{
  "train_examples": 36250,
  "arch": "dit",
  "activation": "gelu",
  "mlp_ratio": 2,
  "num_experts": 32,
  "shared_expert": true,
  "layers": 10,
  "muon_scale": "match_rms_adamw",
  "nesterov": true,
  "lr_schedule": "cosine_restarts",
  "final_lr_fraction": 0.1,
  "warmup_steps": 600
}
Rows from block 5 of a small class-conditioned image diffusion model, named by matrix and row number. Rows with one number within an expert belong to one neuron, the router's apart. Each number is 128 + 32 x the weight over its row's rms, rounded and kept within 0 to 255. All counts start at 0. Numbers have three digits each. After the name is the row's rms in percent of the matrix's.
Before each expert's rows are labels from the 100 images, of 14976 (inputs lightly noised), where the router gives the expert most weight on average: "colour at peak" is the nearest of a few named colours to the mean colour under the peak; "top examples" is what is common among them. Only what is clearly more common there than usual is listed. The data: rendered rooms with furniture.
# router: slot weights (model.blocks.5.mlp.router.weight, 32x128, trained with AdamW), inputs 0-42
# up: expert up (model.blocks.5.mlp.up, 32x64x128), inputs 0-42
# down: expert down (model.blocks.5.mlp.down, 32x128x64, transposed), outputs 0-42

# expert 16
colour at peak: grey
top examples: count: zero
router.16 100:154122134112118155186185108190127133148123140143200161150147168109145166088137090178111118079146129136150156120141128107143134140
up.0 093:076174135137126132164139145178111144153154110149116130115185220123097135080108107158134193135120093096066123149103146102154135133
down.0 110:142095131104135144103088148086120131145121147091160047108136113135147134101122085098096159151135127068101158111152139148137220147
up.1 086:085140122135154174150124115130118112084082112122129154126120179132119023152111168059103151112081170102086175089090096129107070093
down.1 090:131149131155115081159174151083149118116130116120126057142107142183074175119137106125177141091183122148089083121107073118153096183

# expert 11
colour at peak: yellow
top examples: umbrella; count: four; largest object: umbrella
router.11 109:157167139081137124067121066121143106100205142109105156187149146113119172113143140169125123166170083116170140167140104126142085061
up.0 109:112111123128102158070154130123126058073123141121098125146106137139130119096121155132136086141110109144199148109111121029185200154
down.0 105:189159207110154136182138167089079176135139175146116120132151120105122174105139177095100109108136171171072124067092082135089156175
up.1 097:143124136132134150150070195136106115143087085128109145097153060120106122158097190114129064086095142105112116128115143126151111119
down.1 101:066160189138051128153152104135149132188121129137085130167140095087139129094148149136093178078100133101118165114170173107099118072

# expert 14
colour at peak: white
top examples: white walls
router.14 100:170208146139106157125085066126156121148160182132141127149127165129122132191114097137079128168132102107171113140172085111090107085
up.0 130:113116088157157129203108094130156114170167171071090202140100088107173140150124099139116178080214131124072121148123071146191062107
down.0 118:094108105107077167059098099072146138131122092179135118145175102151119135164133099088132154112142047146153181132152098107112102151
up.1 094:144102065158128181127204217163172132146171081168124177126155089093111120080133140079141111136122155126119150141107115178124127179
down.1 099:102144053151094072122142136138143147138113157112100174183116126205168147103114125081130065084094109124118101104165076148120145162

# expert 17
colour at peak: brown
top examples: count: four; arch; barrel; table
router.17 094:136138155097134155152108169074118142097118099164087120123115100074164132127138109131134113121146125086128161111173170103118100114
up.0 088:111171134101130108126094170135150118135123108139136159156146118115139115142161155140140129118163115135129148118189087145168132136
down.0 109:130115140063118095108104213179108099196141136092149129133110130098079129136099145129108140134115128169092133128158122124173111099
up.1 091:116086095129136136117077110157116107123095133115121166141141084167124184118156134144136082089142114139119093085148125141153185102
down.1 092:135111090107109130103156122144162090114186131141122142134138123132108103127109130124100184106142164106191183078138155121091161124

# expert 7
colour at peak: grey
top examples: blue walls; umbrella
router.7 094:121165170106174119121163177072130104037095078128165128118138096187194086081081162151132085081140094132111138161150084125123051132
up.0 082:120050126131093152122173124131132132134140145120144152061106189155098133107103147093148162133165125112095072131111129094106089065
down.0 116:133152146096098087104123112099106116123139144108193075125148159129135126157124168105188101166143123079185114121127136119121107182
up.1 098:110147108169118058141080116149077161137159130189145145096146145160100146171124096132141139179109165078132149144122136106150126118
down.1 112:178087114120129156172113108138113128124137080104112141128124148174140148101171107087151064056132142101118136103103118130091101088

# expert 13
colour at peak: black
top examples: barrel; count: four; umbrella; arch
router.13 093:118090139147134144212119223129079119158111100165149087105101118070118136140142160165181114120136157168115151161123146124154120095
up.0 106:125156154135129157122132106110079165171132133099102081119119160088114074080120172194117150074132104118105115122139162113120074112
down.0 107:152089137160119060158158189120102104141153145143095129141187139133126182126184090149120097184103172152109075140146151126083114151
up.1 088:168132093133145120157151103082165141097133165123119148135158229159083127116126092054123146169184092104105149120132093106158174150
down.1 091:126089135163148146177134114114181122126089147089124162135125122096132100147088152149153105066141113123186180136138107086164169090

# expert 28
colour at peak: white
top examples: white walls
router.28 088:109157195099115157120170095114142142092170099110146102133144129144115116122088143180126127159117058115163161151152095154088142130
up.0 106:149059140091146136086134214153137151087118116100177147099136041143126060136108143159108155119156162122125091104123147111108144141
down.0 101:159189123102082083105122197182102141106142145128194123131144068095085147121109121185137142095168169150094145105133154151159104134
up.1 101:162101149148164071114177099162152144116117116076110158117157122126140080118088120104125123148190117148131155074115119091171124143
down.1 100:096096146160122140193057116113162140105153108190149126125111097122153223145112139090127090139178086103128131152132125096116103087

# expert 12
colour at peak: cyan
top examples: count: zero
router.12 097:144114109115109074147194090078155128102157110041100130147110182104194094181119150134042153190141180131055111151157138137106148164
up.0 080:101122188082178115096140129116105117093113129165133150156095185139173167145136137136127058072188086086087112165105134162112127100
down.0 102:143145194106150212183147095136097170088148178146127154144154134153115120114153160161118127136150084175137174062103138124119132150
up.1 095:107134080111113128130115122149141082097122135193122142071112160109110141112121116129067160170085110124171144140097161139072163097
down.1 107:157113199105155098127156082132134123146180088062117136103139141087193070155146065120168129118056104108126094098056109118147108126

# expert 18
colour at peak: brown; red
top examples: red walls
router.18 086:087132113126131126111154116130150087138093139150124094109109111144104082096105129107132188130139139179143116077107168157139158182
up.0 088:133131137174094088155126058168074134135116132135117078116104124134158109153153108135104101162087121104168134146134154114157120083
down.0 102:112084132137056192095070088138129103154091057123119062140130117081055130124105120099125058088091152120116185085167140083126103159
up.1 102:130100139150152081109188094130105149057099124103114151124127099118107153140150139102120181118176147114150168126078147103152124168
down.1 096:100166140139124131180114150078127144114153105107139097145135102153096132132088137121166165147175033127133147100109142167126100084

# expert 30
colour at peak: green
top examples: barrel; largest object: barrel; count: four
router.30 115:183069165144153206124110125149108186097139132033167144142121099090091128077154168159123124114188099131110153135156160148121122115
up.0 099:105115140151144136138116083180074167091056116167157115139143115150162095089183127160143062097105124155132118112126161128135128133
down.0 093:087091145120160146103078151088106088106138084121134178156128128158153144121114113127100169132107149112158127136146107071113132110
up.1 114:094119079119129153096178126147125078087120102201123053146114190090083098152079086126125113173145112154135106097125128082106074117
down.1 112:147133167182143096145079103108107065129181131090133048122109199123128170129121097151171132083126154131185150140141095136149067139

# expert 4
colour at peak: red
top examples: arch; barrel; count: four; largest object: barrel
router.4 115:093169120144144131136094134144086108157119194171082089116149109138117132113169131102140109159082109154179140135106196126154126113
up.0 095:157165123136116089163156080148182107109187139101126161089129112075160076178135114144091088139178133127141153137104139115150175169
down.0 100:117133162053117102150083055110154112133121127136101069164120121140168111128143100029119024138107124114117030137097121117104134105
up.1 108:132093166152110152095131080135097133098093149138150165152097089164049109164158125123152126107099137092071155065165125162111163117
down.1 105:096163113111150142126083094181102092164125114192113088109157136112158116127185166117104089128116129097076153102137131138113150100

# expert 1
colour at peak: brown
top examples: white walls; pink walls
router.1 092:108107182112107185085177125118100122102136084203184132146112133138090184132073089110058085118162129125175146104118123105104143115
up.0 097:128095106093173092055125123155041113164119128105150127136135146137156144147085092089074118157157139122136087090163161096141131068
down.0 097:122114155039145113169150092140106102158130099116165140103114132126143108102089207099182144157147134101143132174118131161134127112
up.1 107:111163182113139113111094103019129162114152110111119144141108171126090051104116169121162118119095119149145090154104076137084163178
down.1 108:151094170107150108151171141095121135161147113137145099195168133152151176110120084126128120125123101099132118111160081113147152137

# expert 26
colour at peak: blue
top examples: barrel; largest object: barrel; count: three
router.26 106:136193113111095076154102165128158161153183120126148129112147171108172148138146145132143124162084112134094110171097145141103178095
up.0 105:131137168160109088087092081160096133163142130044150107130078121140100085141086147153108128129182136052126076112146106104133081092
down.0 108:053133154097128191187075102163036147128118170170153149108178171112074115123122091107162108127145087168094195132115093116142106164
up.1 102:116124119159114179030172173150175129135137093124129153115131192109111127137119137122130097136161125126059165139128112127127072101
down.1 098:104090116173123116189136119158181126163158124145168150137094147143144158112151080129113101125172083130176135117115108111071145093

# expert 29
colour at peak: black
top examples: count: zero
router.29 094:142096120154148078226184126057188119128152144130038099118131109107169102126105103160090118170146157161095136161092169144107163149
up.0 109:126156158135125129051138101089159096120081116111175134158083159087162100121168089129106167129095108112090148081111092157139135103
down.0 102:115149115141093142233135122184197099118150097125128142153139186118119134117087144146158157159080124089117065241150129159108075187
up.1 092:163156143196124114134152130161107122159142143191139128023130100099133134127133185087175128111126142145158135113122135035093126170
down.1 125:095111061140125108117090116156138129087159127189143096143186085092143110134171106101136065178162140150076131146096113083116148109

# expert 3
colour at peak: black
top examples: count: zero
router.3 109:123135131172101166149156161167125166138102078154170132107158119104133223107137080150191070101157083103167166198119143094149122156
up.0 117:146066119090129089144079125107117146136164120191150133155088085125076098109139128115130166092082162155121067124114105088147110102
down.0 105:127172111125068136091140118149064171113130103129160161127091178141118198131081047156059177177140192155177120120135107158161170106
up.1 097:140095116103118133166180176203137146174155130110143160137117141147132130133137119193124103052126147142142140129100132135128084120
down.1 098:083123091058142129109107174140128141171153098169096148069147112145141170143124164209194118104116184109162156157132134118118147167

# expert 31
colour at peak: brown; orange
top examples: barrel; sofa; largest object: barrel; count: four
router.31 088:154114170095117149070128101143152118092117123092100110127100081146113171119104101136115170126145116146081166108128111175132113047
up.0 095:108125100063092177075114120094136097110166123110167192213112067125090144054123158143147120110107157181110154065130091105136099153
down.0 089:132137074201106137130176147115096147148111160118196137158104144116080149102159120138119107146113120152115135186110151146119133086
up.1 094:191096136148141140186141177144054111126148158115099101083109113108150171136153128119111171093147164163186136163133156125072070116
down.1 094:103111155145144114141144135111074134068122147147069148134125085141126156128126141137157168062127177091126121123145122112164170188